A small CTC audio transcriber, trained from scratch.
Model: 2.54M parameters, arch convnext, norm layernorm.
Training: adamw at rate 0.0019, 7600 steps, batches of 512.
Rows from block 5 of a small CTC audio transcriber, named by matrix and row number. Rows with one number belong to one neuron. Each number is 128 + 24 x the weight over its row's rms, rounded and kept within 0 to 255. All counts start at 0. Numbers have three digits each. After the name is the row's rms in percent of the matrix's.
After each neuron's rows are labels from the 100 clips, of 14848, where the neuron reaches its highest value: "peak on" is the class under the peak. Only what is clearly more common there than usual is listed. The data: Morse code for random letters and digits, with fading, noise and interfering tones. In brackets: how many of the 100.
# fc1: MLP up (model.blocks.5.mlp.fc1.weight, 768x192), inputs 96-191
# fc2: MLP down (model.blocks.5.mlp.fc2.weight, 192x768, transposed), outputs 96-191

fc1.60 147:131106132107134121104125156165134126133132134129126144139156134124156128086138098062122135126133076143141126114167141158107146164123139130133171117126134155120123128132153132127137122195118145147123119165124157123134155129133125149155144095095114202040111140140125143130109129151098109149
fc2.60 163:118126128127109144087118128158128134132124138100149122135130128140100124130120118181122128122067170130112167134129096143122126105141126130126126126123149137125170118121125122129179139149122124165077137133137126136131146132131138124145102105091077090129118036132129129127117100140020102165
peak on: the character "1" (33); the character "0" (27)

fc1.443 123:145130123120127145169135121144117143120168115119151158127043133132177164131123142119106125134119122169138144129102147106142125173143130137132134113133111133120126135138106128090157075146097128164130139133134123115138107184126140163183098063120123141154075144123125129129140124103117104123
fc2.443 150:125104129127093132150158154116138137161141148126104124146120144133074126125144128131159128133136109196113125133171105130133155133114127129130126121140181125105093119176121174128168111110124117124120119144131108177124168148125140132105126152130131141122205167126113110114132140127127126129
peak on: the character "x" (30)

fc1.276 126:125130128114122152109143122108128133127127148127093139119112093131135132121143154122131128129133089152122122151103121156131121126123128121111124135116123142164115118136085129096157129165199129190140112109194119133141133149128124130119126112132128074121146099129196123102051130142129146084
fc2.276 058:128128128132128128129157130121136128120127129128139117128118127128131129128131128147126128135130118141128128126128144128127128128128128128128128129138136132039128128127255121127130128156128123123126131130128128128123134126126128128152115111195128127126226173128128128134104130128092127096
peak on: the character "2" (63)

fc1.541 087:127149127105185117138144124134127127144156129126083117127023144112132092126147193094134128130127140127113118141139155114118186125146128144134131112132132155159133119138127127084131148160112139129123130143114124121185127116128124137080099066129130159143151061127163128125097128100118126172
fc2.541 048:128128128167134128141170128114144128128128128128125097129129127128127127128135129117128128127116110144128130128127211127129128128128126128127128127239122148107131129123201117128135127100127125125128128128128128137129086128128128128152089127148129127127044153128128128138130133128000128112
peak on: gap (86)

fc1.151 111:126116131084152120118146129132122126147108139129127126137142102128144116110129119061125128127142119125102073152134146168128146173130128120122173103129130194131117139136097125119127134158188148130135117177137143124136117140128127130156079082124127132094092106128171140111086129124135121113
fc2.151 049:128128128217128128126132128135128128128128128128183128125128128128128127128138128183158128126121128125128133127128134122128128128128128128128128128162106146136135128128175118128127120133103121157124128129128128129127090128128128131241000140135128127129130154127132128156116131128108127181
peak on: the character "9" (26)

fc1.655 106:159128114119144141131158136131126130125136142134142110146055119127137100119126141151139130135144125128117125134124142145125140125126129138122133103174141101140133135150117136063104094122085141143103148230129154092138122114126133174164091067060126148099080121113107143102162134159109147069
fc2.655 090:127128128131110127125125135159134129110128139129123093170148128124128129128132105154186128124155129188113148138130121127128144129128126128129128147199130146136111129125139137129151110131184076141136128130129120133126096143143138131136142226146124133127140172128129128158123099127105122136
peak on: the character "8" (88)

fc1.532 084:130124128142129129149125126120125129136125133130144124132160118122124141119119145097128128127143101104100158125115115145119145111127128150116130129124138143148105136162055129115124116255079152128128081161120131121205128128128125130077108174121127112158106111128162127039081129110119131081
fc2.532 042:128128128117129128115134129128128128123128128128138127127133127128129128128129135066129128126131122116129128128127159130128128128128127128128127127157125136221131128121115095128124128111126128126130126128128128128128103126128128127098119117138140128128128127128128128128126143128000127201
peak on: the character "0" (46); the character "1" (43)

fc1.360 184:124153147140126117178142144125123117118143149135123128128159119143136103117099172094102137124127150196127125156117175114118143123121131163108113103078145118114128149138130129125142137127137144094138134158093112141121152095134133169158097162108141108131081130128120150127144130128121148103
fc2.360 203:131124131101136133181097125128126154113138120171140136158139127103106114128114132126131128120129124125131166167127125052152147133127132131129134135077104124167137135141159124134126099148124129163124138123128131137193138138167168121165157136118092133132201138129134080177163129145152132128
peak on: the character "q" (99)

fc1.563 118:105157150154172105071131129147131142133138107090179144115132137139121152146109129098133121140142127122152154113128117105128120218141121130163094147124102113134139108106104106104100138121139140079132137148148151105119140152132112137128188218095111157093133147125140123172121134102119094097
fc2.563 163:125126128125107131113128124150121132114059141121141118105146153123112149127128128104145136128092158092123127118144105107133135117151107126160108125118129125127148125129099129109105131161130118127133174125124101049129123135143123140155175059115095128107112089130131136113119118133129131140
peak on: the character "0" (37); the character "1" (31)

fc1.405 163:132137140222139123140142124109121153130113130129123120131100147122163103152135111127147146120138116144129136166147131121165144112120144150157167126102098117115101166126124143136122138138078141123133112150127137091201142125132150103132100082119154142155133132145153148136118124104126124098
fc2.405 167:128120128126131145161064128146196128094128129147173154109143124124134133128090138132096128144128135145135126133158100137127144128131128127128128125108162100176135120143133149121111121087108178160131105120133119119163102143126141120107242139085100123119182139129128121142206105129133120138
peak on: gap (97)

fc1.70 043:129128128133152127137162128125127127142104125129109128128094132130141111117115138079131128128136128148079154126126126137135120135128128122142146129130130111092133130141145142099124123021089140164101128087112128135138091132128126133139126000129128128185110114128146129145140128133126129076
fc2.70 011:128128128123127128124128129129130128125129128128134114120129128128128127128136129011136128133128128128128128126128128129128128128128128128128128128147046130198129128129132109129127127123131133130127128129128128128142245128129128129139104220120128127124125122128128128134127129128115128116
peak on: the character "k" (38)

fc1.211 147:137131127127186116115140133101135124091149135137163125160124125131125142142111115110147128127129154061115133119150154065125135120140135176148134133120117148138120100127104147112113147079097116107096129152108165103099095104132131141126149108129123113145154117120168138143120138129136174115
fc2.211 172:130127124157124139155144137129118134133137119126138125121126125125112139129161096116199128139161129141133134129131114129130124127128127127127132120126056135206119124135167124106115129095112091159148145140151134106149112124133147127167080215135147128087159152129108127152128121130139127086
peak on: the character "9" (32); the character "c" (31)

fc1.764 140:139144128195134134129150165140120160140125137151127126136107106124134137112107082118133128133130125170133131118137125139107160093125133126125168138116158167096145131114133136140094116134075128100163133099110159127114046121127105119173167151093123130131123097128117126107114141171096150125
fc2.764 140:130127125127086147141144127147085134140172124152150183109080130153130128128124128085126132138127155066110105103129084139128112129127124131128139129132176091161117106146150128129123129065130133150099128127146123098152111129131137146090167112110171121117111114125128130184168152131128122149
peak on: gap (100)

fc1.200 115:133117122135158115153143129106124121143125133141087100138069155106120119152123168138119139117147093065094154121185121113154162129145132130125113150087127131158097125153132139118140137129126160100098092137110136095164123123128139150155058177117128145160152095125073146125120127130126163087
fc2.200 122:119125128150127127115134155130160122124124148127143127128176127123150132128108118127124128129121133146128112130115153214127123128128129127128094112091089207072147123117124152125142144116135105140162119127115138075119079127065138123161157101125117113138066153128121133130027130118142155155
peak on: the character "2" (25)

fc1.504 134:135125128158136099097135123118116123112177113126139135138159107135157111127124146142162133137124159085123162127083141065123130126142134217141074161100107151080114116127132159080127117087121089108111147073095160112128141143143137160129194053132138118145126125140158151160123117112123156166
fc2.504 198:096143130075164139077142158157127121141140108098105117093143128120135168127128115123119128153144145124123129113118103201166149138137153104124147150152097101162119083139147117114089132126115157147124149077135157131155130145135126154134106153095156153171116123118153157084122126120122125126
peak on: the character "p" (79)

fc1.159 153:119144118113156107137137115100139112158142136115141125128158109104091145118161147115129119124122154156090121061126125117110138119117121127130138112145154118137108165143160109122127093153101115123101103137056121107123141162127122135139091198084125152151154122113170113148133112103152137141
fc2.159 141:122141128157128129138112111101123113130133120141144115127131128131128119128156164129170128142130128108128132140127113068123109129128125128128148148071218145129122127127146078110127117158106162116178127132131124123108059128133103134156140149113128136173102108129128128146181120129139128080
peak on: the character "q" (51)

fc1.539 122:130112099145132151126123100134121135136135124153107137130135123102091136145125146081077117121137127179126135145146085140121129127126120131110150120168165123142120128146122122174116115202157166163125102141130097115191080128123141138136086167130119129151038132127067118095127133107098114120
fc2.539 118:122130126130130127126131128138139124133111128127130144124156140133139150128138150018124128137125131047124113102157171142128135127128122123132129130118117146110130127102155089120110124205115127123127144127128118140136255135125130129127089096143094127129151092128129125074143088128128121155
peak on: the character "x" (39)

fc1.268 112:145090124135147152157156134146140165173144135148153146131071164121136138131117105113122134117115150090141156140136153171114131155154133114143140115110109093149130157120092144128141112116154152135158145116191171129147171160122142134154097020130107170134062128124154126113119132130139109100
fc2.268 126:129128128134152128130141128097188129148128126128143101240144128128132146128124120154129128129151132154130128143151107133119174130128128122128129122132178122135127125151135113125129128109112179100146107112132130162127143132124127097106109195089130128132140115129126128129164114126143128094
peak on: the character "6" (64)

fc1.455 074:139125121133165133154169126128129126113125145136125131138117085126118180099147124021129125140162116149165113050132118117132131116128128124121108132161163119119110139138116139175100110156073106127126138125126137133109132127129120135161167170138127085129154105130126143109126129133121135150
fc2.455 050:131126128133120127078116128131119128155123132124150110152127128126130101128208093060110128132128135132119118127126142126123092127128128128126128105154255131108143131130155123130161136116119129137107127130127135129134118127131128105111096095105139107133097128128126131162117142129082126176
peak on: the character "x" (28)

fc1.244 095:130130130132117156121176125135127124137128132127083130124109109126149106133130167084132128130122093103115139131124146199139126148128128120084133128125109134131167132139178128114129131199214124196145142103152131130147127163128126120154105150137127159095102099128169124067088129146146116115
fc2.244 045:128128128128130128128130128126149128131128129128128129128133128128130128128127125130127128129130128130128128128128129128127128128128127128128128128201119128098128128132255122128129131156125128128130127130128128127128138128128128128102118127134132128127176125128128128181129128128070128148
peak on: the character "2" (33)

fc1.246 057:128135128176113111165120126103133127129139132131166131129159121126134116130161139087123127126135115138077129131132122170135129110129128130131168136107130149120118152128112125134126132255101167091120094133094152125132127128128135127034141118138129136124138156130165110136038128156097120067
fc2.246 032:129124128131119127118125124144117129114119126127137128113137125127123128128164133126131128119090111115128137121136176127125126128128122128128127127077124139156143130144134088125121125168124130139132133129130128129131115127128128132081199117115128128118128175128128128111111147127073124183
peak on: the character "9" (63)

fc1.314 139:129132135120162057135135147115121116141178124125095113144060129127153164095128193131131128118126120075102113094139131107131126086113132148143134105100103169133129136137123135066156117103143165166124118099124134126098161142124126169128113101115128154131186117125139132116131123066164119096
fc2.314 092:128128128130151128116166128144127128144129129127118139140127128134127127128116129000127128133135128150128128121144124128128126129128125128129128130180131126110128127124150107128123124152114131109143129127128128140119247128126128129130052109129136129134070101126128128096149123128192126123
peak on: the character "k" (61); the character "u" (29)

fc1.397 067:128129128128121162122122130133134139126141123129125132129107134130117120129109139098129129128125106108118233145146128169144129189132128135126086146113128110192124111140099130142121108105039125148125156115190131126182156149128130136140114094139128141127090116132098128141136129193124137096
fc2.397 033:128129128091127128120111132122128128130129127128126130148165126128128118128145136134122128127148134132126126138131145128128118128128129128127129125014127131126127131120085130126137130124140148131124127133128128127124137129125128135126126255105131126138134042128128128116110176127141123055
peak on: the character "6" (52)

fc1.224 135:127119137139149099114119105122124126179148099104147143126131143125121123129140147121147124138109129110140139134161129079148106154126125137145085173117114088201134109124142110096142138131204125082129119086152105116121129136133124140113116145138135162109134148127127110146104145075158144090
fc2.224 165:142170119133136128124109103126117124062117093121143115121146128126095170139135174128167131136117121107145128122133131095125141124176136120130169097115086092181135131128124082080116115094118187148138152091132127101146094123148119127193136189130156110120128067129122155119187123137129148125
peak on: the character "8" (62); the character "7" (38)

fc1.193 128:149151131138162102174118125112139123146216161123129128160097126115107109130121142144153140137130135169123166105115148091148132123148139150128086136117136113122139111137120130075156165133179132125122119105142145068196177147129125160155131066086126146146125126135115172120122133109124143107
fc2.193 159:124131135130105131123106146123131140135127130140145110111150144135117128128129116136128128129140141198129124131142162131140158132129126125128120120218178103099126134162171153127137137143123116139187118124126124161122126142122132138045172178103115106154186108130128128072123107122035142124
peak on: the character "q" (39); the character "z" (28)

fc1.71 167:138138135171147102167157135130113138107206141143125133130138129122129124127099143099143132122124133055129151157139148112100127131135134168144086150055101102122141135132118131117121130127143076092129155098133179135114175168135146150112173081110129168138137133120120145141145121126081128151
fc2.71 222:126145129131131142121165124140087128119127092109112084125122120123144163128139125107115128120134149112148134145107130148155114134133142113120136151089064130139138124102122080112081150111123120136142146113158170103135122126115127150126103129105188132135057119133132144119086142123124126090
peak on: the character "p" (50); the character "c" (29)

fc1.4 118:122134120139146095112126129127128130159114129128109109129092136124149100129106191133121129126142070089085166146159126121142147108127129137119130119072149138192162126141132135114126114142102170116116138189118152126143160120129127134148089132133130136165145116124104131138113129119141140128
fc2.4 114:127110131151129129143131151132146128159139170127139129174143129122136129129127038132098129125129137166126128130128146147127154128128128125128104107057120091064167115129138186123126126129150100127166127151114137104153023129096162113138159144121145124136130154125128127091077126134092161190
peak on: gap (88)

fc1.509 142:146121130123130155143112147117130110071063131155166110135182095117137071126097145110120129105139142129098132149143137129085151105119137153130162130106104157150074118141101160129106129101141138117115098173098130130130094095128142143098111062122128064137106122120131155128132127154156198150
fc2.509 175:124126129153156131135128138131123134066124139115122121136142129146128135128137126151144128123128125126128122120129137141128147124128126130126142153124015119132137131123107134114132093146160137142130128164128119174139133128146127137196117182161123118085141127127128125235146119130209131177
peak on: the character "9" (29)

fc1.578 037:128126128143125134130145127129128131124149128128135127128105125128128140128126088143128128128122145107101172132138129143154116167131128120138074139122125099137127131128077128134129128125178124165122149098248129127222156149128128131126088082142128110147099103128138130144134128185127138006
fc2.578 011:128128128132127128128132128127128128123128128129135125129124128128128128128129131188128128128123131129128128127129133129128128128128128128128128128125127127126128128128074119128127128151125133127128128129128128128125131128127128129157129255123128128127130124128128128127128127128137128122
peak on: the character "6" (55)

fc1.681 153:123145130126186106094124122110119108167153122126131128142133128138154040124092199098096129118118076116109084144155131111137131153130133141139118113103142126142114137149107119134139127087161126116129120181131126120119215143133130126076159114126148139109145145131139138155146117118154159143
fc2.681 242:132128131104116117107149128152128075115116106114112139116136131114157126111055177133057123131075151124124148095136114173131120134131140129131130149142098135133194120112128111135123167177129126161163133108137093113102191128118063155142129115132127126103080140128120128122115135082158122158
peak on: the character "8" (100)

fc1.734 159:127141120141157118182119119118119141114145129111110123115131139109087125144116161158132123107124165213118200112132137112139121099115125128169129133113122130083155132126126130125129130111099088131160146113091106106139143143123141151138069183121125141147125123116136122143143127083130122121
fc2.734 221:134130126129119127144109099133127143132122107164136132151100128128117104128096125169126128150109136080114144146133138112133115123129111128130136118005156117154134114127168066141086135128123136114118148120134128128133161125105134125144138133097092125124190065128143128120137145135152134104
peak on: the character "q" (50); the character "x" (36)

fc1.215 163:132130116145128095150140108128102146139164125129137136125142116136092108135073099130143127113127157123116185141151118068133114121118122112112125134052145134172117125129115126082137113140096102117127116090126129132160061147119130134145171122108133108148112119129105130147100129089111100123
fc2.215 141:127124130091129128112152123121130129173123128119090118110116130128128128128133129129128128133121133129127138125142137147129121128128129128128127135070132130112129126131165109130130126151130116118111127122127111105127141130127125157088134124105131134101107132127129128000110120128056129132
peak on: the character "c" (37)

fc1.131 134:138127120135173134099138140127131087090163131115124106131136093129114100095109167110146126124136113152095140119137126123131141142125129122119133129125128134059131088149120133071125114088147105107064130112108118096108144121118120140121144190101134144155127105127172123126119121133157181127
fc2.131 154:127126128113127134121130131132129129087119135123139169120130127128128129124129078125109128121127135127128124129126131126145125134128125119128131137125163117129133133127124094124074117139132093131124134098147136053136255127125133128125200126122120142170133128128128128148122134128152136134
peak on: the character "8" (51)

fc1.64 156:135120138150160089092200128131097145174158153136185124143143128147125126155109099130149127122129140141106179168176140082132126136136131135142145139068142133125136146130090142093131128109065103074134143064115163115176078124131162149142162065140128129207106132150145130164104141090100105133
fc2.64 136:125157129106125143091117130126130132205127098134138112103114132124130132127125193129140128142129139099128159130131105135132131132131153116128148139106154131175123126138178099129100143105099190154051149109138117079128126128127124155174155124119147127140127128129128127029132119124074121109
peak on: the character "p" (77)

fc1.99 173:125132108178137118130143122146106142088160134125132093136084119115172145139136115064168136148122088151135118125108119181146138100104129105137169126105098150085147117130121139098135113136097124159150149148173126111132169139128128096108126097130121163108137111090149138112104126139129120134
fc2.99 217:110127119160120143150126133116138129157143128151173141191114127155126136127047157125181129134124125130133131166143123094103144131130109125129131122133176153132109125140135130143126140129062128097120127139131122129062154137103171139040138137137125127140122127112106123175111099113105128075
peak on: the character "8" (64)

fc1.689 100:113144131126167112120157128129135105136096119119171123138126138145136099112120150119094141131129118044067113161147113058151112135132127118118129107165129133154087121140137115087112134055149143090096114189124121121112140129134126142100084171134133142134120155148170141168121127132146142126
fc2.689 172:128127135127110120134156129131140117168124135156113144128103126129133098117101161142125127146122119125128140127138126128107117143130129153135120192131142106121130126128132123134064174182106149133130128131130107093087097128081121164127160118127163176130146129118141109052132142125170133168
peak on: the character "0" (60); the character "9" (33)

fc1.419 153:161142117119127128139119121116119129148118122139127130125138160148141146156158126105136137090135155082124104109150145149116122125137129155157106167091082131147069141130111138112146114092097172089129094079116130130108165135125157139080109224131137136118051133139125112139103130126159108066
fc2.419 227:124125116146121140142112110116119133113127136134126143110164133106112188130146120127143133119142101114135114114146155124128137127131125141146112098128079113142128138120153096123125104154111111129214142128149100115120140129137125154131120122130126138094233123126129135112206097121168130168
peak on: the character "x" (46)

fc1.706 149:121130108134098165125146119121123139107116147127100128126142091126098142093140138122153125131142137169136124122097135129124106121116126103110150088119132165163076166160121129094156079172158153201110122097116106128144119161118123116138123181105125128122147111126138125128111127133140151114
fc2.706 153:126137130105128124124143135114155129137136112130100110102153127138136166127057132130071126146135110128128143125143122153124144137127130125130112139165121099092082111132255140134119102134126144127162128095124114136141135139122123119105115067137106134163194136113130117103133117128130133122
peak on: the character "1" (32)

fc1.342 120:133127132129127138095149135144123123135143143137120124122106119124149152113134127078135130132122081082129157142121124163133127139132128130102138128155105135123153134140137129096139133198217140179131147137167138131128129160128125129178063153127125146096104105123167126052066131139164122074
fc2.342 073:128128128081159128119142128125147128142128129128124125127136128128127128128118134110112128128134133111128131126142128128127128128128127128128128127245112131069130127146255122126130126145118133132128127129128127131126118128128128128128010137112133128126228111128129129143126123128046128106
peak on: the character "u" (36); the character "x" (27)

fc1.614 150:128117125143156125128187112125127137146132144137175116134068111112119119126121089129117127117134140082129134147101101093125142159097127109137125151181130142166145127117151131168103129154217139128126124122159125106169109134131141117173064158104122121137075123116114115039108125107127135064
fc2.614 134:124122127087159130128153133129123128152118135123123133125150136127130146128154133130126128133147131114129127109138147134127143127128127121133132132255059133117131124141123096126149112213111133119133125136131109135136168127129129148107111152150147126128238144125130127143132119127084130145
peak on: the character "1" (52)

fc1.412 143:132116131148123118143132065140108125164114127136118117109123177138173066104151127129123125135121144175166104149139111124136141115123123130122142099148109076193119126118121122121076127119123142124119149202152131109122178153121117128125106081145129198098113125139154108127105127109174156127
fc2.412 127:133128129145126125141084124106150138094132136150150134119115129121142116128130145169126128116122142179133098143126111117119181128128128128129119122164171142133133139137185141134213101131129131121150114139130131138155105143130123086115215140092140112125156180130130120107137091129123131092
peak on: the character "q" (26)

fc1.210 119:133160139128138104076135143105143112084137099117167119135055153142112169124180149122120127140133149075113100120128096157083128091123127129149124131128102133147149088130133130059097112073117166109103113129109139107100117126128123158113176219125116141157117127129156122129110130133152128062
fc2.210 169:134130121129121146124121121126112133092127128143113151123138119117119167128131137102171130129151145105128123123130093124121110134139133128128128141089102120142107110119116101126097127140133112133169136135154124055123126126137127128134164108128157146128160124129122128142215129132170111184
peak on: gap (99)

fc1.479 066:128117127107123134135152128129127133124115129130230108130091128129129105135126115152115128120123141140136060100131117098144150144135129130128110147122120189167104133126117128158128123104255129113122130113118118127094097112128131128126096090142128077168066127127097124141154127133137141102
fc2.479 027:127128128168134128123131130130122128126127128128114127127135129129131131128113126255150128127121129127127125127128128130128131128128128128129128131163051132021127127127057129128120128120107121128140126133131128140122161130126126139127117178128127130125199153128130128116115113127222128125
peak on: the character "0" (49); the character "1" (30)

fc1.321 142:123130120129149090134150124103124128144112123117128121146100117108148115131113203116096121133117128198088186142130135141145142135127129115113129089107134235120111109138157120124127110067102147162158092061132118125114108129128135112140130124134117165133142130128088124143095135130134114111
fc2.321 159:130126128118143127124165147125159127138132112148119143076169130144113134128083186107118128128139131075134142127149120148153110128129126122125137137119126124146114106142177112130115119029129164189118126130125108150125168129112132138122072074152100155100161113116129127112159161122129128114
peak on: the character "k" (30)

fc1.366 126:127114141173150114150129109146112142124120130136135129126131161128163124119135121132110140141128118144146132155177137182163134153145134153135143120087108086151134137123132134119141113176131132115143124170157163094182187140122129127162114068143121202108122127144147141128104119126127118138
fc2.366 157:124141130150107156138125126140154150111140120133178127148116126150129137128118157173099128118099126131131105156160130106112194115131130126128129116126183126140160128143128130136164144103111182126133113117133126134137093167098146119112194128083129105119127113131134109093164074137103118099
peak on: the character "x" (37)

fc1.714 159:127106121134146106138158127123135139137144120126126120147140110113176152137130138113110124124119109140123143115163124154119153177128132122119154117138153255132124086128130126111119123117079173162164100086148137114127083126128136128149141091145117157107114115128127136135084136138136117107
fc2.714 175:123103118103118126094130128106126126124130131138122131079145129185112123125108165139140132126125118107128164129142126122131141128128124123128136166093170137147118125136124131124136120080134171150085129133127122144107212130120128121091110113126121153074151121126131102134187157113147128120
peak on: the character "2" (61)

fc1.750 102:166106118153127105080140134130139118169155107120137132143133152125165098076116101135130125121141153153148163104147123170138132168127124118129072121111131147141086120167128138117139131221187116127111128153127142152114130146129107185119156080126113189129071125129075119109124116113087140151
fc2.750 078:126128128110112127133142131120132126128124125120103085122090127132124121128134131255130128129040131126117134127128098146128129128128129128128127126113118113133126126141082092129138137165131135088148129127128127126138126133129129129077140104096144125142138103128127128065057120132095114125
peak on: the character "1" (34)

fc1.368 112:128129133133123097156132135125125142107143128120120134126152089137197108119110141013105128130124170099105109118142130141122156134113128130149131118089121169117118140127138125117138119214071166133147101107134160142102155106129129123128152108160128085148119116129085133107092130139102123109
fc2.368 062:129128128130129128131134123127077128147128125128129118140040128128127130128157120082130128127129142112128128127123148128126126127128123130122128124023128132139130126144119032129170129074127137123125139131129128128130112107129128127135102135199190124129154103128127128128110124130074118123
peak on: the character "9" (39)

fc1.249 141:157129129150152123193153129094110118159157131147125090134128134122134102124078162149130143117133171115097154102128164085137152141150129135126127136143136132115085129130106144101110143124102139080134103132086129100160099128129142142146077192141132147148148124127107152135120128127118137145
fc2.249 162:132123128128106128112100110135131137124125119132160128128119130128118124127111134176146128146070119078120127124133177129127126129128125128132128107068149171120141131131119121130131130101114128165100128128128127125112150138074127154139158050126105123107034138129124128109058140122074127065
peak on: the character "9" (27); the character "0" (25)

fc1.43 121:142117111137140138150126115135096122129109123106120122117074130120117103130102176080122129120126157066075175126130147118136130148131119121094140141117109136128099126117135127105142125135106128143151106105122107092154118139112134145137111194171128138159109126118111108140137130116126126131
fc2.43 167:129124149099131117126126135105165130118145135128116101100150129093147142113066117122026121134122123145127146150126131170135115134129127134128115165095087094108143137132138124132142122113150141147134127115121116083120132128095086134119244072139106140129129130114134130103084115123133138127
peak on: gap (66)

fc1.528 161:137114132130138131090149115132119117124089135129129116136137129123130159124065094007137134123148113106129166112132153158156129111139135120134123083127111098109138133140098133127131116196134158136151125152133170129108122131129134124157089168161124143156096088133129122078106128138184111130
fc2.528 103:128130128104138128114134130155118128124130127127163097122110127128128124128072131074070128131125128124128119124128114131128125128128129127127128128199133128135129129133255127141117099172114127181122128130124128126118005129134128129150053148122118125128108170128131130138109128126119124098
peak on: gap (100)

fc1.548 039:127128128127131123130156127121128129139117123127108130126024134128139152111125107076130128129128123109074139109149124117144123085127128134140118126138129110090133126139148130107129131082101122220135127019143124134151109135128127128149127104132128142098129103128165132073117128131126123052
fc2.548 011:128128128128131128128138127129128128129129128129128121136148128128124126128128130039129128133128131128128129124154128128128128128128128128128128128205127127037128128131130125128126127149129129126128129129128128128129142132128128129146111126125131128127130096128128128129129127128043127138
peak on: the character "u" (49)

fc1.457 038:128129128127128131126134128128128128128128129128067129128081119128127118134131202033128128128127130141080151125117127151127128136128128127118127130128128129159132129146173128136127128245145124246130132092133134128145110145128128130143109174126128215123141107128127126063107128129126123145
fc2.457 007:128128128149129128128126128127129129136128128129115124151130128128128127128134128131128128129131128130129128130127129128128128128128128128128128127130087128117129128128255127128127129125122128117130128128128128128126244128128128128049180059128128128128132104128129128207128128128177128188
peak on: the character "0" (46); the character "1" (45)

fc1.362 125:129107130117163136120155131113099127098144127100146111147084110124095170098119162084133115135140109121109180094132100127114133151124122119139123149127116152116114128141133136102120104148158138129124092109103149097158111123123123117138131216098112179169127145109129124122125123128112128127
fc2.362 164:128127128142118127122142139125149117112128144145156117107141131125151151127133177113113127129129170110135111128140137116127118133128133128128117121167094140107135114106127113127134144153087101137161150141128106087129163146125128137129194074126107122123130148130120129191132088117114129177
peak on: the character "0" (26)

fc1.145 102:130104133085132149130161139122127141136123133131179107141116117129136129149128119148115128119125145142128044099148137091146147088161133162095118114158111193188084138125118134128132117098254151101117131114101118123108086121127139125127099111124127069143064132129115128155137129138143141091
fc2.145 067:126127127139138125125132131148116127112133126128129127131166132130134141128131128233156128134115134127127105128128114133125140128129129127130128142202039152091127126120069110128129127090124112132158127145137125178125136131126122144136069145107128130144152127129129128108120120127134127132
peak on: the character "1" (35)

fc1.41 134:123103111118128135124158109134126115167136141132139127125152059128111066134113133097123134123132095156125147131153128122142157182119128111113161148113134153104115130148125126140123133183157103122134106137113124103151107105129130145077152071101120110103041126113172132155087130100151130186
fc2.41 125:112129128192130126098120136128128125143127129098130110056133129127130142128108128151119128134108125134133130115123128171131138129128131127126130123150093137122140131122207071123118144180074143140122128126127129151127122128150124128134135110148133129128128159143137137060129087126146114212
peak on: the character "9" (85)

fc1.358 119:124143131151135138136117127138127138108137135137095121122110126120089117129118128085117125129126109089110127111108131156090125160124127097141146125178129127141138133138130122145111084152244178106127120116111133145141167136127129111138104190128125144146089123118097125065128132156144106080
fc2.358 100:123129128104132129091114128137134129102129137126104105124133131105131206128090130035077128130157130128129137115131136109130137128128128128128139128162051130125139127128142129122120071115124148149131130125128127117136144128137128117150216132155129130133183125125150128215157119130155130192
peak on: the character "8" (35); the character "1" (25)